Weights of a small image classifier.
Model: 1.9M parameters, norm batchnorm, widths [128, 256, 512].
Training: 28000 steps, batches of 512, held-out accuracy 94%.
Data: trained on small renderings of single solids in any pose, 197500 training examples.
Rows from block 5, named by matrix and row number. Rows with one number belong to one channel. Each number is 500 + 25 x the weight over the matrix's rms, rounded and kept within 0 to 999. All counts start at 0. Numbers have three digits each.
# r30: branch 2 reduce pointwise conv (model.blocks.5.r3.0.weight, 64x256x1x1), inputs 0-127
# b30: branch 2 3x3 conv (model.blocks.5.b3.0.weight, 96x64x3x3, transposed), outputs 0-11, a 3x3 kernel for each
r30.2:542519460506479536457457519504549518493507498536497495511502491517521532495495490515516475490464529521507474501526475515500489474509447497519483515484533456513519524518482500536506493547512466471506515518498507475491513508546485501536453483537520495507524447492506479468484509485521515522502475497492495475511452523508503485481529486498498491468495475517508505473509483494526527525541
b30.2:493475500522498510530482486499458484500464526489480524491509505446483528472430462509507507524514494501524479504482485553542512521533496482499513485489507484478484483501514515497477493506495500462502497503479498493487531504540531514502512494485499499489516463479508528515541480504513508507501526533514527509503485461528475481
r30.3:460502492483460511474511531496461513510517496478511523566498518505486512537493489512538481493497510494484496496511468463473510484476486483503501487490502450504477499518516483496511454487488467489471490490479495517461448502466517494501485479503516480490523514502523471516516499465463496493519522455506497485519477487514512496541498493531485500462475529486475518507517476473493461522533
b30.3:459473501486479527499499531496466494511485530498450524519489468468468470469464477526500487544521472531523469413446467464450481506498488442477542474497527477514547559530524529470448511445468465458460465478493492498526475477462494497496509515486487484508501495529483468471519526499514531509489491464496531545485497524528542544
r30.4:505509529470500571502511485495486514512467497506491479542480451524501488487455493544527515508489512528494528470462489510480510468506497505511485472450511480522528502487500489499525537488490494549511508512488463489455497522535517487475516493528471495496523484487484535466531516481474499506510531531541503527500506447485491457498461524496520463524446529485510501519490489501463490506510
b30.4:470498501498507496524491497508482466516458464510468435404427501484473524533476509514540520483495491470476498512547530541497493500478479480526509480505519462478504461493485506485472525524511470484517468501524490500511474467473516496489492468493443473501456484443460507520529544499514490485494501482464463487475471505472479467
r30.5:504483481478532494487487476480546489523546550523488518495461513486496502496514516478468500490485488507515478509496506497542528506503484510519480499471484491477504502504492454504519532474480517520500460514521488512514528476514463503490513477531484491497510500441494479485497500470497508512515479453473520487516498498492497452529501468474530531509502451502454498476545491477536485492461
b30.5:530468489490491518509480491521475489497463463476502504500526523498523512506539537457486513505499537473485529514471482507487522545534510513532510539504460482485456515508452503512480467486509526501516502515488507510478537491467533469473510469509464520525515492491529462433502478516477452497472465482517508505486505495469453486
r30.6:510503483528508516509488503495510493490496476457510518477504498518513512464487471494527456467526477510511476491552517532512499475537457483517447476457499476508487518467540497471493525491545522505488508472482527465513492486488467489513501491477504529515472486463524472460482453529497503521437525523508521500518485525500453529503489528510475513482480502461494551459476516497486475493493
b30.6:543503531484474505498511485497515486474529451444463498505519525511462504506466500498463477448479515518467493490494457519531467522504460483528474515475497514473484473512530457475540485483510559526490491508476534500454534477525503481501524488502509482483482479494520531536468486479491508513500502462540497497496495544487513518
r30.7:438481540448459508522461488510488494495511518493489521513504509490486485501511465487465492490471495475516529515499463497456518530514490456459514526495456496513523530524518486537497471480467484499496464490484477521494400497474480528520492556448496497503491500491503489480445466533524503534523474498508511437477506531502500509500499457487498509493490481509511510467531480528506456503520
b30.7:531506499476481489466465470491474522491477478497501486517494498491487483492474507518479456506522478537532524523524556503437492519514501471480545514519515515531491533446484524493470482470447499464497524485488440489498511525499477517493518487439522526490450510512491535498496495484542511452534522460493468490536509493531496507
r30.8:525504506511499500523515509467515489528483517480490539491482469494479532520486459504487517522485481478486495487479500471483481514422467487514472472477521511496523478524494529480488459535464506528525548529462499504471452465531487507482485532506497532500520476432503518489515506518521520455515487538496527489497488514493451520432514474525448485516479432512474493500510515593516459512482
b30.8:514472473541538516498486504489498488470503496481456489488555502439432455471411497540519496540536499504508494506495495513523517476515507466465480524472497522496485470499514478476466486442437504507508527485488483481502474469482518533447520519463493474523491539541484495473468497510489500491481461490486477485437524506480489483
r30.9:503491503483500535468491514476525490503495502493492523482508483484506485496526506503490482570502528515514529513503463469438544484479485512481506518495490512503505505522539528480519503523495466485490495505466525529500470465503507459511504538518501469461475457469482473503486465496496476491480531480492503476502481509511493512462513460480494517502478466458487513481514450521515450514467
b30.9:510525511514467501516488481492493511485508493502493480499466450528467468530523520517525489512490505499498527526530510520510454510483473468468509531501546486473541511515484499496496491511478440447495488507518476506519519489479518464510552502482472515475456533524481543555498459524526482471510503516515510517487526494439486470
r30.10:524517470506505479500505459534532493513527490550486495479479485465491531504502474460518533449502501485484497529520438506474468490475526501490473548498482539487504544466501497505547504512495523440478524495529468504434486469483471509510526486473482475514475467511497506529511518514527491500474498507479487488490514514472494435480488538483531477476537521492487503497492512504499495537515
b30.10:497492549475484526512525492518440467509487473495522501485461475501455465529545511463509489472491534514487495502518539462476534499503484476506510504537471491474531499507476529535466545487446481498513501492543491509542553501481520493477468464483440504527421497520491502501460453450500508467492503489495511522503489442483459482
r30.11:478509489493471523529480522493490485493504482512517497469466481492489540512499522480481516446478491435469494509493496510466510446494499495537508491495518497504505497488499482521471529527506503515513529470524473513476543467457423479507501502508485503484475519506500507514481492514492478472489457515495502473500475510523481489485449495496495525534529487487458512503506510488510520500494
b30.11:500491492504510510448482497439463484469513528499532532476509487506510502426510523499462484507463483495488505487464530478496508495478520521505495504485480487474496483465494499487496487507491490467508488469483460455497498553561541521491485467472472525484431527519449482470514506487520497481503486484539532500546500466488459464
r30.12:530492518466523512498500448502445449508503525504498481520498478531510485517517522516473493493492509514535468464486474513500504506504482499516499485508512502519494494503509533538537519513538505504494515543486503486505527521483503494500502516491500443502533486518473488515484504489502514527485486478508511470521442485504469483503508472522511501489508501480480458471440537492457504511518
b30.12:454488511488524534506512489426515557473525534481471512531459485536511447513513474497524506523481455544453512453513499460489502523494545467440476500447471521536524494524504495475490515488498438470500534512512497552548511479526487483483505481476482537521478506542451475527504481474524514492482502479545474496493419446502497524
r30.13:533492500498486533508508501483513446519485530519520499513498493516482478473523522513505491511511528487509473478516518519495494481483479517497480489506503482463500481515533532491497513464505515508478520490500523493507520517500469457518481511515508477442495487527498465455491494520481507486507496449486487520511477505508537507536503461503486508506502520555478508540502523493471466464475
b30.13:520509511502460516515495525502462480479435534489477515515459491519474472544519466491470525455485507526472485495505493509522483474460489485501470490462505498519514505492489473503506524470495490423458471455466526485430503453468511465477508509516516506471483490479465513520516507469481495486498497499508498495491526519526525482
r30.14:459480511505483464514499518491510503465476527495511472492472507525483500496506492507498495496507516458491509508546504509451456540493486498497551509484533498494489556520498473511508477503473522507518527536505494512492462509474501479464513524467470491533499467529503484517505498512552512483521470536495515504509478502503521531488543447507509486534487466478467451484478487497471474496440
b30.14:477525525488537520489491478486501503520506496509494449506480481491508441532525507471517538505534513502485487504513511453488524486516528512466458494474463520508491493459465538472483514464466513512483530522491506527527515533489495491472522494509514501486522512478510443437521482487488490505505482523506485509507481470508492481
r30.15:510527524452473499456499517498513515515514479497489482518517473469522486511499472505551530531541459550452491504491555476469520486480498532507528520494480500514487537562526520492582459472476501472503476496484479471477514489529519523476485467471508486494478517438502532524536483473514483498474503454538530501484527468525498535448512521498450508476498496516501483558518481488496515477488
b30.15:474472476484466449491502502544532480489516478507455469513493522483493496470483497509498495498488482516525499498480481471509520477512513523483491499520507476494505488482509527500519502496515514490497486449497476485511492444486521516495496518511498487475518525479460506518388480528511480514542527473509441481498505520488492518
r30.16:515494479491518487490499463486524501535457504489521483474513503534526499500544517550505468525530480442510495485483543500481468479481476460488521507449449502506506463517505532503489479512460498509486493521502490487516488482549443527498515517504504490483506507524502548481539517571529487469486469508489457476512496492480513507530458466512463453514446510503468484491506518503477488490458
b30.16:540506472512497539499481521526498516502472511516470485460444507476445517483490481486522538490506553473452477524506528527528540488495495501501504520501480541497468462484484494484465498490433523482471492528489464526550518485486527475495531503523529496510518512484505438461501501520434503555484488528437487505496498467516497468
r30.17:434472520507451503469470468500503512454502517500487491510537510476475466475525457496519496482505458504506490538529491539489474538556528527529506512473518522499508536546525476499514489515533483464435502461500505502451464490532520479495511530482519492565486518471528479538469496527470511485522494452531526453518456489512464470472485536495505474478504448467514433476498454512489492513502
b30.17:474498484467448474501494487528514488514484474503512524501492529465467536501506478469441463452480492460473482513502493508483497478488495531517495540504447501484469508501492539539543445470453509484463516472502559508534504506518476515525463488499523489492488473526505479533485477448519545469514539507516496535500493555479517506
r30.18:532488527479457512490461472472478481472508528503495515494517484474468497478513474496458511507470522465500534489523544493518501499537474515499524505511509444498512534516509497496526473491479491496442509490549457495492542508487500483471493480483486492553472453531482486500473494482488484490485495488485482500471500466500458455445492533466501522433484527502506458502510472521491511498463
b30.18:485487540521499510521485470517491538534482517529517519466499507502512509527528525476502549505439463487480482462468489494465525536472506474452495562542501509534506533491494518486481496500481509473513520496528525499515481457464524503471514484506497494470481472478505513546509450462515488471518543510479496485526496445555528496
r30.19:519538489457481524498493538462497493539497518490499495521487486467499522514485446530521534517478508532465480519496491533481489521512508510510489502521530489475480501517495521518516498461482492442481522515451507486519487462512515495496537481511506482497491486474451473518521455463524474530494435547528482518464543521513497530463540505495465525520506492514494545478512473510522508519518
b30.19:433492497504552503496509483519501480511517486515483481492538540482459489520496522476511494494489489499514495516506476543501482494461473500462477492521542480476508527505530544487531507471453483498514475490506497497484482437467508478521487469483470494521465483517481512519473459486519524505512524517496494546472503454446449417
r30.20:483444485471483517527478479551525502485517503528481466517527505498504494464478490514497484484484486475501514487510476500500493534494466492487512498487517506508503534510524512529488508513484530488469552530536475513478453489496475455482478536422510490508503508481509488553462462457485433559543487478473494448503493483451528496497504471496498497508463500465480467524506433513507468525477
b30.20:486534536447509538472496527477464535511527501490525508525467452558515490545527492475500534486484484529548497454515525432457470477467518479448477492484443479505488480473492500493457525505493498463450498464462464490517483510503466503495474463458489513498501522505459481509514496525500505435498460483507497470512477459511465491
r30.21:525468513521531515531522491517482477530513527493462491502464497529445510518477444480522487508489493488511493472481509532551486488507487497502484537535472469473490518533518542516495442475491492486496521452477498495524491484475472492491477528523506487487501465535488452456516532497475506532501514524469490458504505516479499478491485470450526501470461527530518516481499517505517488467489
b30.21:487464408512486496505470557511512506474511492507478474499493528524498512552486472546524490482529509505530521490487465473497466472499511507510499480511520528514489477486489520514490512534522508516486507531477508489497491476468476466469488493515499472481513478495489499496510515538490536535391482560505493520466509503487482462
r30.22:461476547516460483512525510495484491445478511458519490513516492482493520504471487498500511461519465502499513528486476481453491497449445503521485446477466521472529467507472489467439428481510480487476508506504487474510449485539488433469470476501486512491536467475521472480523462488481475442501527486507523495536486532483498555501471468498518520484535471488471529530478518444513487500483
b30.22:503483484525447450484464479524497500466532515489496529492446471490470437488497459499491496550540481533512481466484500533522509477477491516517541507491500467504533477519537497470475497456444470461499490507493521493506464470466493504527518546535483519524494515524495508517526537514521496536499495497510519507466442461463453494
r30.23:427471472500465515494524459482503465507510502501524480533482480547486540547501490506464489457498502491495453494513413453457516488486510522544472441495478523496490462476480492476494515469545462506514489487449496487514463482498424416470491571501482521522510493538510483486475495517496503491490475494491507501516490501541477519486505452522505509505510508467491474508505513490513477541534
b30.23:514482489493464520463472500472506491484537519455522542497492499516485472485510492488499505508527502480523517477528530481469477489507533465519520472448516478505515513486514495534515507505528511481472515504508526498535468499478457484449474469444501494489498525496466488488514510470525525515465486532532540513504451471507461487
r30.24:497524520462483498436486510493494468508499452484504516490498440515504470473544504523528494509468518525520486523510476479522497479490537498492522493507513518541510471508453484502510506527518482516450549507522493465489517478498497509490488497483495444481477498507551562491509485456487497464462488405522513491475507426502489498498413492463469533537496515492469469526489486475499556503509
b30.24:495517537546474486540505466463523501473533525495504510451515492460498502476495526518494518483482517466488517518516493527490501506499498521541475435446468456489526456479523484506514486518556527536529499499518471473454489476515492465486494450528500541511474518484478485492482519527465469506479463495501455501498484496484489501
r30.25:527475476498479479487494521526492523486464513501522502512506511504496530497504512491527495485464499479499491475508510530468459490484492494533507487515526466510502488514485517476480473513488485499494554486544470491521488528463481496460480488513483494486515497489494507517484505490533500474481469451486442493530509488518476485482463487442473472524546532503509473515521549513556540503469
b30.25:471464495493539515493527521462492474493522518505531518521499480445509517501502502474520496520532508505540504464524517505516515506482514503490507477506513503505444526488484518490487509473489516499486504513498486495535461500526479492492517483466488505528513490497503471450506497513466473502456466517505518518490486505479480495
r30.26:490523509454486499519489530537504516523500550479491474478527492509493521529465479498490494560511476480509489507506486527499480492493502535487505490495476494526505507514467534494476484490472523487493483484481508544515488502515498501516494518510509497473514516531474504475544512521540524493473494492494479493489528525472534480484505490473500476526472483542480459500489523543496443531491
b30.26:518513482516494535508495550504525496465500495504486479487475480512491504502493485500500505482487449474457450518506485499483503463483524485487497525508526519491482513489479503493474483495519535485480481497493454511509488460476509479462529536531534505509530523508480471474505500494479515539509471541463467515486482484502478467
r30.27:495444521510514489498527509507487498502497469494536508468516503456478491512477514487483518501526476501510537501503496504509508480499502490486504514453453498507468503501527513523511527497478495481499501519513472554467484522458484492504465508491497510475504537477530480496493468525487475480462532451499525517528481445493494475523502445516514508486512515441524470514494488490521505498455
b30.27:523518494460464500468515497525504504544490493542487462477535479444468484497500515492487504509511520484486498480469465498512497493502491498489475498513511439492516504496506497474485491507481476500490507501516509499499463513505477496503467498505516490502551529489541498474527508499552511503531532499473493496502512482551547518
r30.28:500443517486512533516492471507494476523530459441455501503476468523510503473490546531499500482468495519513523468471497472495513510485492527496459502513501476523468489503494508495491539469552532521499512515492480472503504525486518540476468541514500487496482503543475523463458516493504503520497491470514508502470502465462500518485465489498507499505472499505510480469505499525478470462489
b30.28:469436514511522476522474448413478556470530538481499503495449485499500494485487498521500495505492506491457520523549506474501494499525465531497518474488503469492531475493523464482518469521550455493483462440453461461422523491522512509486480465455494514523488538537477496530508490477520502495513511466507492472493460459496507506
r30.29:560459530478462510496490499518499500523462520463491486512529459452491500522472486494534500529480513492533486481522479545550471550452477493489479541494494498485449512487513541499518455480439503496533537496469440513500487496495513469485482512490499518516508457453496494513526491488540527495490469495483513483481523500497461460442517470464512496489480501498465448513482482533512531486467
b30.29:500492470540469487464486533530547493473532494478491476503522508513490479498499500528516535526522480521534485501487474454506516447479515509459454506466502500489496494485467531521405513493447502499487524526471506521514508482495487485483508499520503487497532524517476515498449474506465480508489495513509443493483503478471496520
r30.30:470515466484535558505459513499507536483498500495488498503530493476489514521513493475498515495512492501468470499557464485466549541482509501513475477504500474499537516492495460504502529467535451498482468530507472509503490459494498475440508507470527523469531461501488488506518467495546445513492507476492486525504476502502514490485514460463535496497499474499473505504501462536487484523526
b30.30:495483516461493502503486515522526480499498507476501505495477483527493473547513503472511476473499442467432439505532464479510514486492478500501525500486514493494461513534484524537529475466530440441503475483517503532512481509483469463477457452475510519489511489515496484515437436477502519457500516505541509523490486473468475476
r30.31:471510470503463477491484493467506540467518489487495476511539487498531500481518498498520521486471490496485509498530508464457544506512494499528464513495512523530503518501421470524509452535490445477432537496516547499468434479501505506473495461499522481525484456452490528473500483478505459475503453463535470453508519508503509473491474527425496456478514496523501502515507501520498513511506
b30.31:488469515524521515529516487492472480488477499461494530512509514475494507444408493482501506543521503546561508477469507517531548524522517521524519498534470506479502534526498499496489479414429501518505512501467488484480489504528489491516451470483488510503489507500504499463533480502480462519485464509537528508518504510506508498
r30.32:533504505503525490527488467497514500497499468515515534458518507488492485497485480493491505489476460473483466515527463497525524497508466534503505530504501471521505506481505484484546481476511525513492469486501470517451517504466470511478483488520507533495491504472530439530475519498458460523494507484458462468456446515490492517475483502510516525460501496467492501461519528537502515428509
b30.32:509512539505497513454455461478510542509479523498518508478505535497514508496445465491503492489526511460481509506467472493482481518516459511504477526487456473472511488535493491501518438462466503539538514516521498495508490483457503489519485478519477508490457503492529508476509494515515467513543508483480481458520456510514495536
r30.33:470498460524532465498496542488476518477470520497519488476507519530490532491529516493513481500537479439480535484506453478480479528511475472476491504481504539524489449484486491478490441486498503496489525481465513521497451505524448493481487464504467504503516525463459444489488498503486483512490538513483453484511452492486475524520474460503496475490531500526474502483481519476526497487445
b30.33:527502463517514497495556515523514518532465444515461487482483492504488496498470489485469495525486508566518485495504492541507506485518524464486530498501507497507532495513483461489481497515475521468505469511479500537494538490496509476509499484531532474497504471487500510508492467558453502561471483506470450503487494511487487511
r30.34:513534497520538509492500496516506517503513477501480455522451449504508514471526501484491516478494456481509488458488491458500529507449472481490476495500488479540522480493527541512498482544471519476468546504492480465507500492488491503464487479515528490490482493474524526477469452488483450543507508445517482495513492466513495516506497505448490496496474548489474511484461492486458528500487
b30.34:452482533540523503529541529515513507522546475499492475511499444499537474506498504488454481528519509491505531478491451485485499466538519519469455476496498498496510457485513496485509541483530492478488494490508492485548474500563473497527459495515469489502510525524476523483471479511500529517510524510537485505477465475502501522
r30.35:486515498529504488504506470488476474483527476492502503470510491491520470492488516496472496491491474491493505500491474471531559530487514530513480499462499456502496463528487470486478496490505501490485493507516489498494504484479516447485493506525504515518504487494511473500499494488480458512467551457510532525483520523544487520523461491446469529507500481488486495518513464521496487464487
b30.35:533495515488468465474467482482467495443495508457516500490493536512473494528489473476497545469485519479501525527487468509511466487503428508517498492514516460496527500522499490483516497489528519535539495487509463462474484473494484499523518518509527487467502500460500535513500492496480492485549535504498490507547516538530528516
r30.36:542508462469497448489476477499529520548487514543507459483505547471494518491499454472521472454431472500515470514496526502545510470530503508476470526460514502503462522508506462500514486481472546487491525486506477512541478498496472505481477509493525508510501503434508461466511513493473507462450469485486515491513508431502456475538492503459473503514504493530485475498562499493529528498482
b30.36:537513493499488493487529507535462505496478513456498519476517516499499514484511527442487516481512526483529495511498517496482488488517528534483491500500448454485428525534462512504486469469466554525480469496491522522470465468473503496530507503551472485479521492499559504469463473481502459490498508514453487538493502492502512516
r30.37:495436510514507531517513481495508448487530529516489552444483483519470484498510478504495464526496522500514472463491476511523488502537462476504506484519466517475513515494509542494486509498484509482504505491481453474495483438515497448471510526513524497494486500474511484467485443522502492522499548523466486509487506481529520532523477460553475547463470479495482481554497520514468457467486
b30.37:540487520494482517450497521459486542464495512490511485503484481498481447512535472500513502519523514505529487494498460462461453493443513468490463494445498535518540483501478489491508484472489505510537539512539521501496489463453471442481496516489523466475534485467485486516500519515510502535521466506494456462453486476543549525
r30.38:490464493472440518486503487496496513497465477446519520563530464508506482493499472529553454497457499506487504493479484446451481465494495500520506521492515486465513479541474474463511493493460498517462522503460500514481497529471482467469497504496519486485489485521527548476470495481523508481526483469478514491472502467461517479503488495530476482546450535478501502479507464483466511510480
b30.38:434494546458519540496502543478486467508506523485469502491502457471483490497459494496500522488496505473477452461518519495503466498511468495498487485483506477535566490478508535510486547535488485460505516500544471482548464510512495501458511501454441534520464502478475507453499482478513455467494477495496520514500498490495497479
r30.39:460507490493462489481481465512512510498504493437511475449528455458516488476451470494502529512482473499499509523530499458499496509472525497503493509481499511499508507514435469506483478524493484484466491509498535524454464493505525501498509492483513482487422472467498520508509506501549521475488487512499509511481510484488431512464507505486494504498504449516483474503500470504507475514498
b30.39:514503456548524503541517487516498503503480496518478470458490500440479492485486511481486509465469494485462476512483503511498534521529506513518502486498472500532461490487502475492510485498480499517484509505491483477452476505502479505529488484478511520484495517468543518469437469462476480500511451462497485494518531533517517517
r30.40:478498469494502461500455427487528487467502512482522476491523518488465519461494469475513476507482426488487483516520491512490502478515497514521514561487456484528543504513486483498506465452490485485473474483499540514456510476513456531502465497494498493519493497527518477511490463501525466451462501469482495491489508569485497506515453423508511498487507485473483520526493512524455492478508
b30.40:530514534517498521460481503478492508474511526483499541456475515506478489511481452493508543513513550498466505520516453498513454489528458542545498496500507491498507509544511470535518502507477484472485429509551475496489480469469494473521497531536560527473486480461494506522495496479485466517519508479491474445520489508486527549
r30.41:519522450553533487475492477484515538490506497491489534434524493495535495498546549495517476481529508516504506504501484438525508530503499498545504529471504519483500490494484485523529484493506503500486520559477505509512512517494524503528483521495497528505469509489515494539477501526510498471497522454468508494515475485494504504484513514444521502478493458478455478447533465490473505481480
b30.41:549527542478471455487451441549504499541475478509521461480478491538486445532519487467473507493479553532501506492481511520498500536531435491505528511494497521463508513507501526497509489505474457487531481530526503517497561519478497519495522474494483462470437456488531513523508439512490469468513558505471490503475505513523503529
r30.42:506481508509496492500485473500469531567499440520482496490518499515473470492497454440489454451511493500513490486515522498501462504497523476520484495491484504493472481496484463505521497462501530488518485476492500522526484509499480484519484511483523500470487450462516463498497447525516462502517497480507483475500492486547490447490458477511524504511480509516513492483537497518454511479535
b30.42:530502477495473512486488471529509473501479460490447471509516516500500515445524534502508507518522486497521509501488498477527510529502488495504514530527532470465479540520471532504494519501489517539486495508474495492450499507509499476477469502537465476466489515483508475475500543499472480527515494489468451496510532514543533508
r30.43:507469510503535509496507509472514493507517535485534485504522495496482472498509520512456524501528531489502498464495490526499500534503492471530500523513513476497485466507490519536521490449459484511522490483549462463536534535474506523484523423524522518492491484476480502489475525471490516506484451453511480490483505488506505413514467509496489470489502517558514462512520496497462546483445
b30.43:467460488488480454525512507516506512535452519517462498498473466492520510534521516482484505455489548472511513479505519521526510520462497528512469478459515530543503465504467506491494491512456511488475514444444547508521514436475492491490484508518512470498503506520458474534459463500492473529498529521491508480545538513508518465
r30.44:500544452545507522536503475470490478502471527465481520501510467475472513511510471465491512474506475515485474522479524508520500488486513501467497517531500520502537522512515540522515493490468488487465440489488474491527502507484521485522485480513492508505474514534486572498538495495521476504489511485490473494486528456487466487467496531443481443471507464534507488484533506484492478468465
b30.44:501491535505498472521536507495477522527426479513451510498503485536488498506519507463514523457482502488477479491541517481471484520472494452492507501487499515478476529530443504529483505531465507480503476489511479488510539496455505542483455452440513503499482502529497476521478448478476469464492511512480526484504534444491484457
r30.45:500453526495495510508510508524417482497538504496478510533484467463492495471481556498498489492489538547494495492493488506496480514478504513498485511557529506468506507500504454487518511513544503473507486495441486499489505576451538490554488475526489533493501491474518502532481513491497522521526500463495491491495521488491508514521498495502526544466485449517496479512543486491500469495461
b30.45:491493524524508492527502453526516552525495487521451427499506462526455467520518437531500469489461483508508505476526503477499436511489397476450490457465534448523538499512507522519513471503513457471514494481502503475509529468454498515510502503504485482461460491506479493538530457448499482445494524510485478489483497522515524495
r30.46:482473506496519500516518502518513492453496455552539501500476463517489480465472501507509498473483500501494483495488508504488486495520511531523497490479463504493495509463496484464520488487526543445489545493514488487520464485474519518487450486492491491538484443466503497500489466494526524498503548523447478499499505501525488509489537467486461531518495440498539504550479460495492489501537
b30.46:488505515507493483490474481466516501462529478511534438516502474470463467540472495486542482497525447484509461508494463520460472525525472500515521467481491518508489478495544489483542434483527485494474508509479504505473472481488486504476552538524510512505501483464494514519506508520488512499491496507520506482506480479445451462
r30.47:464493539521494467529479498506487479490506483467483495519490528483470462476486502429489516460500500460513532516493532468502482540507505495481519495507477472496488496540477463518457471473506463490492486469522496507529482484507495513521494518472523463510476508493480509499518551519529506520502501508473480468503534511503432500530506496480540514448503498527499460484537487482485479457454
b30.47:500499469520504479522510493504489522495502514538515482460497512493516515530516522552510512516514490494533524545487499515491498519504486496505505470534528504532502548486517470472450479524489506502518538506500483501471551516539508483541489484541519503456489487492519517497500459494534523516506508523468499506510505502535536503
r30.48:478522472506470484505468481449501486509514528462511509471511508486492495504501473501461507513506507506484502501522523497494543519537526524536514470471522536537532508433473472526495494494524506512481499495527481496520516453499519495486520497484457512555458475492502479476466496471524478508522552496518547524517489509555449509485483514501507502459537481464536504507513471511542517504495
b30.48:480500503503499455496478487483480466523504474520528533492560542484508502491503510486520510510502497512513528508483455532505495462500523510516526495536464452474453521519505449476521448506528498503536509478477457467516481480504519493452471506495496525475518502482535523484485486501500478460525484467507497515494523524469472502
r30.49:506505470464476497455473535495521528461503511496483466520537526512446480511515474502525456477452457500515442484506479460515481504483479493479519512517522495517484496493513536473520450478469461519508487493502479472471488487521534520491506542496522493492508489523502525502506514475515532479531469487482462457455518491441474517459469508506524460482483516488450516478515457526521504526496
b30.49:499492536525511517550529518509528511496476500549471495508487471512515501502509502492517497500482464442512499495510494510502512478470522445527474467486501502541521486470474513496466514502488523472508510501513483509574515501536516491507482482483437517513469506540494515539545482497493510488504507511491463466498552504480496492
r30.50:454520490533496544489478546496498521480521488472510495505501510541490495498473507480441477485517489482482500482481529499507510487484463523438476529498527495524534511463473475504483456499543510497466507498508513473514490493469512485487477464525484512476520524509514482507526516518509439474454535496485483555549475519524501541531496474505509454450487515487493500521494527501447482518509
b30.50:505455520469435494478456483530500502547450500495466506496498512526513498497490470471471504496489514542509531477496477482530480463505493479511495460490490475531523492524503514493468487477466481448474472522524489526529504503467513476535502505537529476478533495499475509526491510485481489513520518489496497507476482519531531527
r30.51:455461555472478515459473512492449506467502464510515523497491491453490504482520496519511501472477540513481532524488440476500515491527510543520506499484490484500487509554502439505500524509510521453504516542502490517454476477478488547511492505496497483501466471509490497515490495457476494503522490482501489474485480500533514520535522493473524517538547427470487490501516457483470463517549
b30.51:477492498514492475520452441472476473498512494499514486486475472507500443519503501501529484517506474447473494553543495537460480523508476482476503477479491499502512513496539499515492481496496438455513506462505499497499534516512545494536520462471525508513464509507502514534550500452572506462509507521512515524533495428484502482
r30.52:498501499518536474486491479443493497518497495488485525443515507495512520501538477476503484472494487474490537497517480505487475509499498416499509540453482558524500475502456456500506483527461500489479512526510507497532480492485474548508507472508465520499505533426495492497495495500490535514495501542543480502529503488511470482493487540509508497491477490482495493501463489473517541492493
b30.52:519488493510469495529513480508506452548488447508498506534539481484524488472503500464450476527524514488521523501490491506510500511501513528485530522509500494468473519532499476508497454440464530508517497479472536519490520511511502498514458484486510493499496499454525481465497519550472483545501503503507507493500512482521473476
r30.53:488470504486506547470496523493500508530456502469497460528555519529497456512475519507497474534545483470531484497500517527485516453499486497490479536505444465506486498507511521456478500512481532508493475497480486512469487508473519474526519478475538514472503535501505512551491467464462462523499471491513460525513486495506526487483555476513482472543456476508501516517477461519476476510465
b30.53:495510515460470530483485529537512446545458456531488471485445458500468489523527503525504509469525488454527480494506496493494498475460459487519522508493530491471508551497486496465482544506525482517484457510557482501516456507503496473503507487488522509484533551463465476501502482482499487522505508485468482480497500501539548504
r30.54:517488471494506480517513484522533494475484483462490470521507486500500477475492469526510499520492511508529509514479477477455505496511488460473506512513496476497514527537518556511488456480480470522472505537490523448441502500482496521503495484498529447471498515528491495484491505472489443508532500477531479516496521457489496547501519471467438492495465515502532533506449510500464492486496
b30.54:490493535507469493563496472501487513498473498462463469522473466521527497519533517525489452521504490504497466478518430541512492510493502506490486475520513511538531498500464496529488526513488509473513493456515487465516480476501482469500532515497473505456506523513470542526535512526482510489506504491491493490500489511476510516
r30.55:464497485489431514492504534455531503510464544494501484531503518513492505498503489486510450503495501526482482526478529477472473477468514423494486497484503509499494482522503498495496465526463473555511518458475513510431475465496471500471528489523465513479515501524481525508525485521520473517484505518509487503495523475475497504511482530502457514476524491502490519476514525469499470488507
b30.55:499455497485461534507504517507510501504464516507483507471512506506516501526507532494499531542494520520523504492538559452519553449509546490501477455456537472518542495517512513489463532497444510501529487485487505497493500499492524523513495506513522479526505511519452473465516486523503503529497445500478519480519479485517509492
r30.56:500500460481504489484489516489485494534517536477506486531489529515485516543497458479521465484511530504500501507544476509464428482510498463501474530516497529516485531491507488543528497503517506477502504439442526560537473464519509502538523522516474459514504516473455476506494492503540488495492459507477477479521475495491510439504533527500512528470455477504505534477515463519513494475502
b30.56:500477476517499483466507482519478470493423478508462487519491485485476502494464503462457468487491499546535489509517472507504445486477480462503561503537527489484506498504450496487477504489495496496521448468484511507498523486506513466499503500505525478497510467502498481508469468490507494494512519510506506506522525533482498476
r30.57:470479522474485481497480444520511469480516490493488534497501453471496492487470494504500490460433496543510522514497489464487488477496546516516478498512515513519464516517519491511535513512518480505537481467493457495512477527460531502502502513512510473483475532529523498503489504447506534518516514539555537479466510486522476551503460514520528486483500469513488478468512488453516512528512
b30.57:513499503524537474514500495526464465518511489474493491443490476494465471513516531503466450494463460459465495507537505513484481523492487440467480411457467468476480469483535465487521433507504501510493489463465483498505511517507520557490471491448480522519463485501495433517489492417522528470540521529514489517507484492503504497